Rows from block 5 of a small self-supervised image encoder, named by matrix and row number. Rows with one number belong to one neuron. Each number is 128 + 32 x the weight over its row's rms, rounded and kept within 0 to 255. All counts start at 0.
After each neuron's rows are labels from the 100 images, of 14976, where the neuron reaches its highest value: "responds to" is what is common among them. Only what is clearly more common there than usual is listed. The data: rendered rooms with furniture.
# fc1: MLP up (model.blocks.5.mlp.fc1.weight, 3072x512), inputs 256-511
# fc2: MLP down (model.blocks.5.mlp.fc2.weight, 512x3072, transposed), outputs 256-511

fc1.333 [128 128 128 182 128  83 128  63 189 128 176 128 128 128 128 128  96 128 165 128 183 169  49 166  68 179 128 128 128 128 128  79 128 168 205  74 128 128 128 128 128 128 128 128 128 170 173 128 128  65 128 128 128  76 128 128 128 128 128 128 184 168 128 128 128 128 128  77 128 128  94 128 128 128 199 128 128 172 128 128  74 128 128 128  79  88  33  86 128 128 128 128  65 128 128 128 128 128 128 128  70 128 128 128 128 128 184 128 128  69 128 128 167  80 128 128 128 128 128  79 183 128 128 128 128  80  77 128 128  86 128 128 128 128 128 128 128 181 128 169 186 128 128 128 128 128 128 204 128 128 128 128 128 190 128 128  60 192 128 209 128  62 128 128 128 167 128 128 128 128 202 128 128  85 128 128 128  81  59 128 128 128  80 128  86 128 128 128 128 128 128 128 128 167  88 128 183 128 191  85 128 128 128 128 128  80 128 128 128 128 214 128  70  79 128 128 128 128 128  67  77 128 128 128  58  51 128 128 128 128 128 170 128 128 128 128 128 189 128  59 128 128  83 128 128 128 171  42 128 128 128 128 128  65 128 128]
fc2.333 [128 200 128 128 128 128  84 165 128  91  80 128 128 128  89 128 128 128 128 169 128 101 195 128 128  90 128 128 128 128 128 128 128  83 128  86 128 128 213 166 128 128 128  89  93 170 174 128 128 128 128 187 168 128 211 128 128  85 128  47  32 128 189 128 128  80 166 128 128  84 128 128 167 162 174 128  98 101 190  77 128  91 128 128 128  61  82 128 128 128  35 128 145 128 128  81 128 128 128 128 128 128  76 128 219 128 128 128 128 128 128 101 159 128 128  97  29 128 128  78 173  61 175 128 128 128 128 128  63 165 182  98 128 128 128  74 128 128  90 128  96  72 170 128 128 180 128 182 128 128 128 128  84 128 128 128 167 104 128  35 128  69 189 128  68 128 128  87  83 128 128 128  40  72 128 128  89 128 128 163  94 206 128 128  89 207 181 128 128 128  94 128  85 128 180 177 185 165 128 154  47 128  84 128 196 187 128 103  95 128 177 128 128 128 128 128 128 128 100 128  99  83 128  58 128 128  35 128 128 128 128 128  98 167 128 148 128 128 128 128 128  73 128  74 128 176 128 128 194 128 128 155 128 128 204 155]
responds to: pink walls

fc1.109 [ 95 128 171 128  83 128 128 128 188 128 168 128 128 128 128 183  77 128 128 128  53 128 128 166  97  85 128  74  62 128  71  85 128 171  92 128 128 128  69  77 128 128 128  44  93 128 128 128 192  60 162 128 128  85 128  86 128 212 128 212 128 128  89 128 169 128 128 171 202 128 128 180 128 128 128 128  72 236  42 128 128 128 128 128 128 128  49 128 128  81 180 128 190 128 210 128 128  93 128 164 128 128 128  39 128 128 128 188  76 165 128 128 128 128 128 128 128 128 182 128 128 128  53 128 128  41 128 128 235 128 128 128  92 128 128  88 202 175 128 177 128 128 128 128 128 179 179 166 128 128 128 128 188  78 128 128 128  83 176 128 170 180 128 128  87 128 128  86 128 128 128 128 185 128 128 128 128 128 128 128 128 128 128 128 128 128 128 128 128  92  77 128  72 128 183 207 128 128  91 177 128 164 128 128 128 180 181 175 128 128 128 128 186  85 128 128 128 184 128 128  64 128 128 128 128 128 128 128 128  92  91 128 128 128 185 128 128 128  91  68 128 128 128 168 128  63  97  78 128 128 128 128 128 128 128  49]
fc2.109 [165 128 166 128 145 128  97 185 128 128 128 128  77 128 128 128 106 148  91 107 128 177  80  48 190 128 128 128  70 102 128  64 128 128 128  88 181 106 128  83 128 128 128 152 128  35  88 163 153 128 195 128 128 165 128 186 128 199 128 160 106 171  98 128 128 128 128 128 173 128  96 201 128  37 128  83 209 128  40 161  77 175  99  38 128 128 171 128 166 128 226  96 128 128 142 151 192  69 148 149 128 128 128  94 114 163 128 171  85 128 167 128 128 213 128 128 169 128 172 128  96 165 107  82 158 128 128 101 151 128 128 128 128 128 215 159 128 108  97 128 145  99 128 128 128 154 164 128 128 207 189 145 128 128 172 177 128 128 200 128 128 150 128 128 128 128 128 128 128 128  88 128 128 128 128 107 128 149 128 173 102 151 207 128 128  79 128 128 128 154 100 159 128 102 148 128 128 128 128 128 128 164  96 105 128 128 128 178 128 128  67 128 171 128 139 108  82 128  80 128 128 128 128 178 128 157 214  85 166 211 157 128 173 128 128  92 128  73 128 128  78 128 191  99 128  54 160 197 128  66 151 128 128 180 128  90]
responds to: pink walls

fc1.1 [165 128 128 128 128  90 128 128 128 128 128 128  86 128 128  86  73 128 128 128 128  98 161 128 128  38 128 128  56  63 128  88 128 128 128  71 128 128 128 128 128 128 181 128 128 128 128  86 170 128 128 128 128 128 128 128  87 128 128 128 180 128 202 128 128 163 128 223  94 128 128 128  49 128  89 175  79 128 183 178 128 128  78 128 128 128 128 227 173 128 128 128 128 128  61 128  81 128 207 183 211 128 128  67 128  44 128 128 128  65 128 128  46 128 128 128 128 128  84 128 128  70  65 159 128 128 128 153 200  80 128 128 128  88 128 214 128 128  93 128 221 174 128 128 128 128 128 128 161 128 128 128 128 128 128 165  95 128 128 128 128 180 179 202 128  80 128  89 128 201 128 128 179 128 128 128 128 128 128 128 128 128 128 184 128 128 128 128 128 128 128 128 128 128 128 217  75 128 128 128 128 128 128 128 167 128 128 128 128 128 175 213 128 176 173 128 128 128 128  70  40   0  89 128 128 128 128 128 128 128 128 128 128 128 128 185  70 128 128  91 128 128 128 206  72 128 128 128 128 128 174  33 128  82 128 171]
fc2.1 [128  65 128 128 128 128 128 192  59  95 128 128 128 128 128 128 128 128 128  81 128 175 128 128 128 128 128 128 128 128 128 128 128 128 128 128 128 128 128 128 128 128 128 172 128 128 128 128 128 128 128 128 128 128 128 128 222 128 128 128 128 233 128 128 128 184 128 128 128 128 128 128 172  59 128 128 190 128 128 128 128 239 128 128 128 128 128 128 128 128 128 128 128 214 128 128 128 128 128 128  78 128 128 128 128 175 128 128  88 128 128 128 128 128 128 128 128 128 128 128 128 128 128 176 128 128 128 128 128 128 128 128 128 128  57 128 128  35   2  60 175 128 128 128 128 128 128 128 128 242 128 128 128 128 198 128 128 128 128 204 128  24  27 128 128 128 128 128 128  51 128 128 128 128  52 128 222  57 128 177 128 128 230  72 128 128 128 128 128 128 128 204 128 128 128 128 128 128 128 128 128  96 128 128 128 128 128 128 128 128 128 128 128   7 128 128 128 128 128 128 128 128 128 181 128 128 128 128 128 128 128 128 212 194  81 128 128 128 128 128 128 128 128 128 128 128 179 128 128 128 128 128 128 128 128  67]
responds to: red walls

fc1.493 [128 166 128 128 128 128 190 128 128  79 128 128 167  75 128 128  97 128 128 128 128 128 128 128 128 128 128  88 128 128 181 128 128 128 128 128 128 128 128 128  75  44 128 128 128 128 128  89 128 128 128 184 128 128 128 128 128 128 128  86 128 128 213 128 194 128 182 156 201  77  93 128 128 128 128 128 128 128 128 128 128 128 128 128 128 128  97 163 128 128 128 128 128  44 128  91  78 128 128 128 128 128 128 200 128  85 128 128 128 128 128 128  92 128 183  72 128 128 128  52  57 128 101 128  98  77 128 128 128  50 198 183 128 128 128  69  65 128  55 166 128  77 128 165 128 128 128 128 128 177 190 128 128 128 183  69 128 128 128 184 128 128 128 128 128 128 128 128 128 128 174 128 199 128 161 128 128 128 128 128 185 128 128 128 128 128 128 128 128 128 128 128 128 157 128 128 128 128 128 128 128  98  48 128 128 169 128  67 128 128 128 128 128  67 128 128  76 128 128 128  65   6 128 128 128 128 128 128 128 128 128 128  86 128 128  79 128 128 128 128 128 128 175 128 128 128  75 128 177 128 200 128 128 128 128 128]
fc2.493 [182 128 128 128 128 128 128 128 128 206 192 128 128  97 128 128 128 128 128 128  95 128 100 128 170 128 204 128 128  87  69 173 128 128  71 128 128  78 128 128 128 163 128 128 212 128 128 128 128 128 128  51 128 128 128 128 128 128 128 128 128 128 128 128 128 128 128 165  53 128 163 128 128 128 128  72  71 128 109 201 128 128 128 128 128 128 128 128  59 128 128 207 128 128 128 128 128 128 128  49 128 128 128  68 128 128  55 128 128 128 128 128 128 128 128 102 128 128  49 128 128 128 165 128 128  79 128 128 128 128 128 128 128 128 128 128 128 128 239 175 128 198 100 128  61 128 128 128 128 128 128 128 177 128 128 128 128 128 167 128 128 187 196 128 128 179 185 128 179 128  57 128 128 128 128 185 128 128 104  50 128  40  69 128 128 160 128 128  64  91 128 128 128 128  72 128 128  62 128 128 128 128 128 128 151  65 128 108 128 128  88 128 158 170 128 128 128 128 176 128 128 128 217  64 179 128 128 128 128 128 128 128  76 128 128 128 128  68 198 128 128 192 128 128 128 128 128 128  33 128 128 128  95 128 128 106]
responds to: pink walls

fc1.622 [128 128  78 128  74 128 162  98  66  49  98  69 128 128 192 128 174 176 128 128 171 128 128 128 128 128 128 128 128  59 128  70 183 128  93 128  86 128 128  97 128 128 128  76 128 128 128  76  85 128  73  95 128 128 128 173 128 128  92 128 166 128 128  93 128 128  93 128 128 188 128 128  60 128 128 128  86 128 128 128 176 128  68 128 128 128 128 128 128 128 128 185  74 128 128 128 128  74 128 128 128 128 193 128 193 128  68  74 172 128 175 128 128 165 175 128 128 169  18 168 128  92 128 128  87 128 128 128 128 128 128 128  87 128 128 128 128 128 168 128 173 187 128 156 185 186 128 128 128 128 128 128 128 128 128  93 189  87 128 128  84 128 128 128 190  90 128 128 128  87  72 128  77 128 128 128 196 128 188 128 128  49 128 128 128 128 128 128 128 128 165 128  69 128 128 182 128 128  60 128 128  97 128 128 128  94 128 128 167 128  45  81 128 128 128 182 128 128  95 128 128 128 163 128  99 128 170 128 168 166 128 180  81  59  69 214  59 128 128 166 128 128 173 128 175 191 162 128 128 128 128 128 210 128 128 173]
fc2.622 [128 128 152 128 128 128 128 128 128 128 181 128 167  85 155 128  97 152  63 128 166 128 128 128 128 108 128 162 128 128 128 128 128 128 162  37 128 107 128 128  91  95 145 128 128 128  70 194 128 128 128 163 128 128 128 128 128 178 128 128  65 184 128 128 128  94 128 110 128 128  70 128 160 128 128 128 180 128 128 172 128 202 159 128  95 101 128 128 173 128 128  84  82 148 197 128 128 176 128 128 199 128 169 128 128 128 164 152  55  84  89 167 128  38 128 161 169 169 165  51  89 173  89 101 128 128 128 128 128 128 166 128 128 128 169 128 182 104  87  92 128  93 128 128  93 128 128 156 128 203 160 128 128  81 171 128 128 154 128 128  63 175 128  44  81 128  98 128 128 128 128 167 128 100 156 128  98 154 108 252 128 194 197 128  68  66 128 162 107 128  98 128 158  91 145 128 165 164 144 105  64  89 128  92 148 128 128 128  96  82 128 162 128  80 193 128  96  86  93 128 128 128 128 128  94 166  94 100  77 128 128  88 128 128 185  96 213 128 128 128  81 128 128 128 128 128 128 128 128 128 171  41 102 150 128  55]
responds to: black walls

fc1.681 [190 128 128 128 128 128 128 128 128 128  77 128 183  54 128 128  48 128 128 128 177 128 128 128 200 128 128 128  63 128 128 128 128 197 128 128  42 128 128 128 128 128  60 128 128  86  40 128 128 128 128  86 128  99 128 128 128 128 128 128 128 128 128 128 128 128 128 128 128 128 128  68 128 128 128 128  96 128  54 128 128 128 128 184  94 128 128 128 128 128 128  50 128 128 128 128  83 128 242 128 128  81 128 128 128  62 183 128  72 128  40 128 128  69 128 128 199 128 128 128 128 128  85 128 128 128 128 128 179 170 128 128 128 128 128 128 185  54 128  77 128 204  89 128 128 128 186 188 128 128 128 128 203 128 128 128 172 128 128 128  62 185 185 128 128 128 128 128 128 128 128 128 128 128 101 128 128 128 179 102 128 128 128 128 128 128 128 128 128 128  86 128 128 128 128 128  82 128 128 128 128 128 128 128 128 128 182 128 128 128 128  86 128 128 128 128 128 173 128 180 175  68  69  68  73  53 177  66  61 128 206 171 128  76 128  72 128 128  76 128 175  77 128 128  68 128 128  66 128 231 128  52  52 128 174 159]
fc2.681 [128 128 128 128   1 128 128 255 128 128   0 128 128 128 128 128 178 128 128 128 128 128 128 128 128 128 128   0 128 128 128 128 128 128 128 128 128 128 128 128 128 128 128 128 128 128 128   0 128 128 128 128 128 128 128 128 128 128 201 128 128 128 128 128 128 128 128 128 128 128 128 128 128 128 128 128 128 128 128 128 128 128 128 128 128 128 128 128 128 128 128 128 128 128 128 128  75 128 128 128 128 128 128 128 128 128 128 128 128 128 128 128 128 128 128 128 128 128 128 242 128 128 128 128 128 128 128 128 128 128 128 128 128 128 128 128 128 128 128 128 128 128 128  17 128 128 128  11 128 128 128 128 178 128 128 128 128 128 128 128 128 128 128 128 128 128 128 128 128 128 128 128 128 128 128 128 128 128 128 128 128 128 128 128 255 128 128 128 128 128 128 128 128 255 128 128 128 128 128 128 128 128 128 128 128 128 211 128   7 255 128 128 128 128 128 128 128 128 128 128 128 175 128 128 128 128 252 128 128 128 128 128 128 128 128 128 128 128 128 128 128 128 128 128 128 128 128 128 128 128  44 128 128   0 128 128]
responds to: black walls

fc1.432 [128 128 128 175  85 205 199  64 128 128 128 128 128 128 128 128 128 128 128 128 128 128 128 128 128 128 128  78 163 128 128 128 128 128 205 128 128 182 128 160 219 168 128 128 128 190 128 128 128 128  81 128 128 128 128 128 128 128 128 128  98 128 128 128 128 128  37 128 128 128 128 128  64 128 128 128 128 128 128 128 190  47 200 128 173 128  58 128 128  81 128 128 128 128 128 128 128 128 128  74 128 128 252 128  93 128  53  70 128 128 128 128 160 170  92 171 128 128 128 128 128 128 128 128 128  85 128 128 128 174 128 203 166 128 128 128 128 186 128 207 128 220 128 183 128  87 128 128 128 128 128 128 186 128 128 128 128 128 128 128 128 128 128 128 128 128  71 128  67 128 128 128 128 128 128 128 128 128 128 128 128 128 128 206 128 169 128 128 128 128 128 128 128 128 128 128  91 128 128  89 128 128 187 201 128 128 128  64 128 198 128 128 128 175  93  76 128 191  65  85 128 128 170 128 128 128  74 128 128 128 128 128 128 128 128 197 128 128 128 128 128 128 128 128 128 128 128 128 128 184 128 128 204 128 128 128]
fc2.432 [128  54 128 128 128 128 128 128 128 128 128 102 128 128 178  67 128 128 128 128 169  93 189  77  55 128  95 194 128 128 128 128 128  97 128 128 128 128 128 198 128 128 128 128 128 128 128 128 128 128 128 128 128 128  79 128 235 128 128 128 128 199 128 128 128  94 193  36 186 178 128 128 128  93 166 128 190 128  96 128 128 244 128 128 128 128 128 128 128 182 128 128 128 128 128 128 128 128 128 128 128 128 128 128 128 128 128 128  59 128 128 128 128   9 128 128 188 128 128 128 128 128 128 128 128 247 128 128 128 128 128 128 128 128 128 128 128 128 128 128 128 128 128 199 155 128 128 128 128 128 168 128 128 128  97 128 128 128  66 128  68 128  78 128 128 128 128 215 128 128 128 128 128 128  91  63 128 128 128 183 128 128 128 128 100  75 128 172 128 128 128 128 128 128 128  27 128 212 128 102 128 128 208  71 128 128 128 223 128 128 128  71 128  51 128 128 128 128 128 242 128 128 128 128 167 128 128 128 128  15 128 128 128 128 128 128 128 128 128  71 128 128 128 128 128 128 128  69 128 128 128 128 128  88  80 128]
responds to: black walls

fc1.245 [128 128 128 128 128 128 128 128  75 128 128 128 128 128 128 128  92 128 128 200 128 194 128 128 128 128 128 128  58  68  66 128 128 165 128 128 128 128 128 128 128 128 128 128 128 128  74  79  85 128 128 175 128 128 204 128  96 128  85 128 128 128 181 128 210 128  49 168 128 128 128 128  85 128 188 128 128 128 181 128 128 128 128 167  51 128  55 128 128 128 128 128 128 128 128 128 128 128 128 128 128 128 214 128 128 128 128 191 175 128 128 128 128 128 128 128 163  76  81 128 198 128  88 128 128 128 128 128 213  72 128 128  92  97 128 128 128 128 128 128 128 128 163 189 128 128 128 128 172 128 128  84 172 128 128 128 128 128 128 128 128 162 128 128 128 128  34 128 128 128  81  53 128 128 128 205 128  83 128 128 128 128  81 195 128 128 128  81 128 128 128 128 128 128 128 128 128 128 128  32 128 128 128 128 193 128 128  82 128 128 128 128 128 205 166 128 128 128 128 128 101 128 128 128  92 128 128 128 128 128 128 128  51  12  51 128 128 128 128 173 128 128 128 128 128 128  73 161  79 184 128  77 178 128 128 128]
fc2.245 [128 128 128 128 128 128  71 128 128 128 128 128 128 128 223 128 128 128 128 128 199 128 128 128 225 187 128 128 128 128 128 180 128 211 128 128 128 128  21  39  21 128 128 128 128 128 128  78  86 128 128 128 128 128 128 128 255 128 199 128 128 128 128 128 128 158  65 128 128 128 128 128 128 128 128 128 128 128 128 128 128 196 128 177 128 128 128 207 128 128 128 128 168 128 128 128 128 128 128 128 128 128 128 128 128 128  69 128 128 196 128 128 128 128 128 128 182 128 128 128 128 128 128 204 128 128 128 128 153 128 128 128 128 181 128 128 128 195 128 128 216 128 196 128 128  86 128 128 128 128 128 128 190 128 128 140 128 128 128 128 128 128 128 128 128 182 128 128 128 128  68 128 128 128 128 128 182 128 128  62 128 128 128 128 217 128  67 128 194 128 128 128 128 128 128 128 128 128  93 128 220  21 229 128 128 128 128 128 128 128 128 165 128 128 128 128 161 128  97 128 128 128 128 128 198 128 128 128 128 128 128 185 128 128 128 128 128 128 128 128 223 128 128 128 128 172 128 128 128 128 128  75 128  43 128 128]
responds to: black walls

fc1.713 [128 192 128 128 188 128 128  80 128 128 172 128 128 128  72 128 128  92 128  75 128  76 128  47 164  77  86 128 128 186 128 181  72 128 181 128 128 128 128 128 128  62 128 177  66 128  83 201 128 128 214 128 128 128 128 128 128 128 128 128 128 128 184 128 128 128 128 128 128  61 128 128 128 128  64 128 215 128 128 128 128 128 128 128  25  41  88 128 128 128 128 128 185 128 128  81 128 128 128 128  76  76 128 128 128  83 208 166 128  85 128 128 128  67 128 128 128 128 171  58 128 128  91 128  85 128 189 128 128  84 128 128 128 128 128 128 172 128 128 128  73 174 128 128 128 172 128 201 128 128 128  39 128  85 128 128 128 128 128 128 128 128 128 128 128  64  71 128 128 128 128 188 128 128 128 128 128  72 128 184 128 128 128 128 128 128 128 207 128 128 128 128 128  82 128 128 128 172 128 175 128 128 166 128 128 187 128  80 128 166 128 128 128 128 168  37  48 128 128 187  93 128 128 192 128 128 128 128 128 128 128 128  71 128  88 128 128 128 128 128 128 128 186 128 128 177 128 128 184  84 177 128  65 204 128  83]
fc2.713 [128 128 128 154 128 128 128  72 128 128 225 128 128 128 128 145  72 128 128 128 128 128  83 128 128 128 228 128 128 128  41 128 128 128 128 128  79 128 128 128 128 128 128 128 228 128 128  86 128  59 128  70 128 128 128 128 128 128 128 190 128 128 128 128 128  97 128 178 128 128 128 128 128 128 128 128  70 128  74 128 128 128 128 175 128 128 128 128 128 128 128 128 128 128 181 128 149 128 128 128 128 128 128 128 128 128 128 128 177 128 128 128 128 186 128 128 128 128 128  70 128 128 170 128 128  37 128 189 128 128 187 128 128 128 128 189 128 128 128 178 128 202 100 106  54 128 128 128 128  39 128 204 128 128 128 128 128 128 128 128 128 128 208 128 198 198 128 128 128 128 128 159 128 128 166 193 128 128  73  83 128  68  76  77 128 128 128 128  62  55 128 128 128 128 177 128 128  88 128 128 128 128  89 128 157 128 128  27 149 128  74 128 128 156 169 128 128  72 128 128 128 128 198  38 128 128 128 128 128 128 128 128  74 128 128 128  78 128 128 203  65 128  68  99 128 128 128 128 128 128 128 128 128 128 128  84]
responds to: pink walls; white walls

fc1.200 [ 85 128 128  77 128 128 183 164  62 128 128 128  77  81 128 128 128 128 128 164 128 128 128 128 190 128 128 128 128 177 128 128 128 128 128 182  76 128 128 128 128 177 128  84 162 128 128 128 128 128 128 128  53  71 128  86  80 162 171 210 128 128 128 128 128 181 128 128 128 191 128  89  81  85 128 128 128 128 171  87 196 128 128 128 128 128 128 128 128  82 128 128 128 128 128 128  75  90 128 128 128 175 226 128 168 128  14 128 128 170 128 128 176 128  72 128 128 128 128 128 128 128  64 128 128  79 128 173 128 128  34 128  52 128 128  81 128 128 173 128 128 169 173 128 128 128 128 128 193 128  63 128 128 128 128 128 128  72 128 105 128 128 128 128 128 128 128  51 128 128 128  69 128 128  50 128 199 161 128 128 128 128 128 172 196 128  54 128 183 128 128 128 128 128 128 128 128  86 128 128 128 128 103 185 128 128 128 166 128 128  92 128 128 128  80 128 128 227 128  85 128 128 128 128 128 128  66  77 128 189 128 182 128  89 128 128 197 128 181 128 198 128 128 128 128 176 128 128 128 128  56 128 128  74 164 128]
fc2.200 [128  62  86 128  67 128 128 168 128  96 128 128 128 155 128  51 234 128 128 128 177 128 183  78 128 189 128 192 128 128 128 128 128 128 128 128 172 128 169 128  51 128 128 128 128 128 128 128  76  79  68 128 128 128 128 128 195 128 186 128 128 128  99  73  93 128 128   5 128 180 128 128 178 128 200 128 128 128 128 128 128 128 128 128 128 128 128 128 128 189 128  89 128 160 128 144 128 128 128 128 100 128 128 157 128 128 128 128  81 128 128 128 128 128 128 128 128 128  78 128 128 128 128 128 128 198 128 162 128 128 128 128 128 128 128  76 128 128  97  97 199 128 128 128 170 128 128  94 162 128 128 128 156 128 128 128 128 128 128 128 128  62  22 128 168 128 128 167 128  38 128 128  79 128  51  98 128  19 128 180 128 128 176  70 128  95 128 128 128 128 128 161 103 128 128 128 128 128 128 128 128 128 128  77 128 128 128 128 128 128 128 128  58  71 128 198 187 128  89 128 128 128 128 128 172 128 128 128 128 128  96 128 128 128 128 128 128 128 128  86 153 128 180 128 128 128 128 128 128  81  53 128 168 128 128 128]
responds to: black walls

fc1.611 [128 128 128 128 128 128 128 191 128 128 128 128 128 128  78 128 128 128 128 128 161 128 128 128 161  45 128 128  40 128 202 128 128 128 128 128 128 128 128 128 128 128 195 177  95 128  77 128 128 188 128 128 209 217 128 128  63 128 128 128 128 128 128 128 128  77 128 128 128  55 128 128 128 128  76 128 174 128  72 189 128 128 128 128 128  76 128 128 225 128 128 128  81 128 128 128 128 128 128 128 128 128 128 213 128 128 128 128 128 128 128 128 128  76 128 182 128 128 128 128 128  64  59  56 128  89  94 128  88  86 128  91 128 128 128 192 128  84 128  46  72  94 128 128 128 128 128 182 128 128 128 128 128 128 128 183  71 177 128 128  71 180 128 128 128 128  65 128 128 128 128 128 128  89 128 128 173 215 211 181 128 128 128 175 128 128 128 128 128 167 128 128 128 128 128  82 128 128 128 128 128 128  91 128 197 128 128 173 128 128 128 128 128 128 189 128 128 128 128 182  75 199 128 128  70 128  87 128 128 128 204 128 189  78 128 128 179 128 128 165 128 128 128 128 128  76 179 128 128 128 128 128  30 128 128 128]
fc2.611 [174 128 166 128 128 128 128 128 128 128 223 128 128 128 128 128  69 128  48 128 128 128 128 128 128 183 183 128 128 128  58 182 128  50 128 128  78  84 128 128 128 128  38 128 128 128 128 128 128 128 128 128 128 184 128 205 128 128 128 128 128 128 128 128 128 128 128 197 128 128 128 128 128 128 128 128  62 128 128 128 128 128 175 128 128 128 180 128 128 128  64 128  81 128 210 128 212 128 189 128 128 128 128 128 128 128 128 128 128 128 128 186 128 128 128 128 128 128 128  90 128 128 128 128 128 128 128 187 128 128 204 128 128 175 198 128 128 128 128 128 128 128 128 128  93 128 128 128 128 128 128 128 128 128  99 128 128  17 128  46 128 170 205 128 128 128 170 128 182 128 128 128 128 207 174 174 128 128 128 128 156 128 128 128 128 128 194 209 128  49 128 128 128  51 128 128 128 128 128 195 128 128 128 128 215 128 128 128  49  69 128 128  82 128 177 128 128  34 128 128 128 128 128 128 201  28 128 128  57 128 128 128  76 128 128 128 128 128 128 195 128 128 128 128 186 175  45 128 174 128 128 128  38 228 128  54]
responds to: pink walls

fc1.151 [128 169 128  86 128 128 128  74 128  91 128 128 128 128 128 128  66 128  85 128 165 128 128 161 128 128 128 128 128  70 128 128 128 128 128 128  68 128 128 128 128 172 173 128 128 217  86  24 128 128 128 128 166  52 128 128 128 128 128 239 128  91 128 128 128 128  59  69 128 128 128 128  94 171 128 128  91 128  82 128 128  55 128 171  97 128 128 128 128 128 195 128 128 128 128 128 128 176 128 128 201 104 198  94 128 174 128 128 162 128 128 128  87 128  73 128 128 174 128 128 128  84 128 169 128 128 128 128 213 128 128 128 128 128  99 181  95 128 167 128 128 128 128 192  77 180 198  59 128 128 128 128 128  82 128 128  75  52 128 128 128 128 128 165 179 128 128 128 167 189 128 128 167 128 128 128 128 128  62 179 186 128 128 166 128 128 128 128 128 128 128 128  60 128 179 128 206 175 128 128 128 128 128 128 128 128 178 128 128  72 128 128 128 128 128  49 128 169 185 158 128 174  94  78 128  46  85 128 128 128 128 128  73  13 128 161 128 128 128 128 128 128 128 128 128 212 128  81 128 170 128 128 128 128 128 128]
fc2.151 [151  97 128  64 128 128 128 163 128  95 164 128 128 128 128 128 128 165  95 128 128 128 128  86 128 128 128 189 160 128 128 128 128 128  98  69 180 128 167 128  58 128 128 128 128  67  99 128 128  75 128 148 189 217  92  52 160 161 155 128 128 179 128  97 128 128 194 128 128 141 128 128 179  91 128  90 128 128 128 128 128 208 128 128  92 128 108 128 169 168 128 128 128 128 179 149 128 110 128 128 128 208  92 128 128 128 128 106  56  80 128 164 100 128 179  76 128 128 176 128  86 189 128 128 128 128 128 128 128 128 176 128 128 103 128 128 128 128  82  74 148  75 115 163 128  79  85 128 128 175 164 128 128 128 128 148 128 153 128 128  97 128  93  69 128 128 128 193 128  58 128 196 128 128 128 128 128 128 170 218 128 193 179  74  73  98 128 172  79 128 128 165 128  98 128 128 128 161 159 128  77 128  98  84 128 166 128 128 128  88 128 128 156 128 173 128 128 128 128 128 128 128 165 128 128 202 102 175 128 128 144  77 128 128 128  71 128 128  95 101  98 103 162 128 151  96 128 152  91 128  91 128 171 168 128 107]
responds to: red walls; black walls

fc1.726 [128 128 176 193 128 128 128 128 128  87 128 128 128 128  79 128 128 128 128 128 128 128 169 128 128 128 128 128 128 128 128 128 128 181 128 128 128 128 128 128 128 128  64 209  74 128  83 128 128 128 128 128 128 128  86 128 128 128 128  56  85 128 128 128 128  72 128 180 128 128 128 128 128 128  57 128 128 181 128 128 128  82  73  91 128 128 128 128 167 128  81 170 128  78  59  60  91 198  85  59 128 128 128 128 128  71 128 128 128 170  79 128 128  34 128 187 128 128  89  24 128 128 128 128 128 128 128 128 128 128  20 128 128  84  90 128 128 128 128 128 128 128 217 128  73  77 178 128 192 128 128  89 128 128 128 128 128 128 128 128 128 128 128 128 168 128  69 128 128 128 128 128 128  69  39 128 128 128  66 128 128 128 128 128 128 128  80  55  58 128 184 128 128 128  41 128 128 128 175  74 167 128 128 128  73 128 128  28 128 128 128 128 162 128  67 128 128 128 188 128 128 128 128  62 128 128  84 128 128 128 128 128 128 128 128 128 128 128 128 128 128 128 166 128 128 128 128 128 128 128 179 128 128 128 128 128]
fc2.726 [128  59 128 128 128 128 128 170  62 128 128  74 128 164 194 128 128 128 128  52 166 128 128 128  72 128 128 128 128 236 191 128 128 128 128 128 128 128 128  87 128 128 128 128 128  93 128 128 128 128 128 128 128 128 128 236 128 128 174 128 128 128  54 128 128 128 128  93 128 128  68 128 128 128 128 128 239 128  52 128 128 128 128 128 128 128 222 128 128 128 128 189 128 128 128 163 128 128  15 128  70  98 128 200  80 128 128 128 128 128 206 128 128 128 128 177 128 128 128 185 128 128 128 128 128 128  94 197 128 128 128 128 128 128 128 128 128 128 128 128 128 128 128 128 200 100  70 128 128 128 128 128 128 128 128 128 128 128 128 188  13 128  79 128 128 198 128 128 128 128 128 128 128 172 128 128 193 128  68 128  51 128 189   0 128 128 128 128 128 179 128 187 128 128 128 128 128 128 128 128 128  70 203 128 128  48  74 128 128 128 128 128 128 128  69 128 128 128  75 128 201 128 128 171 167 176 128 128 128 128 168 128 209 128 168 128  57 128 128 128 128 192 128 128 128 128 176 198 128  92 128 128 128 128  68 128]
responds to: black walls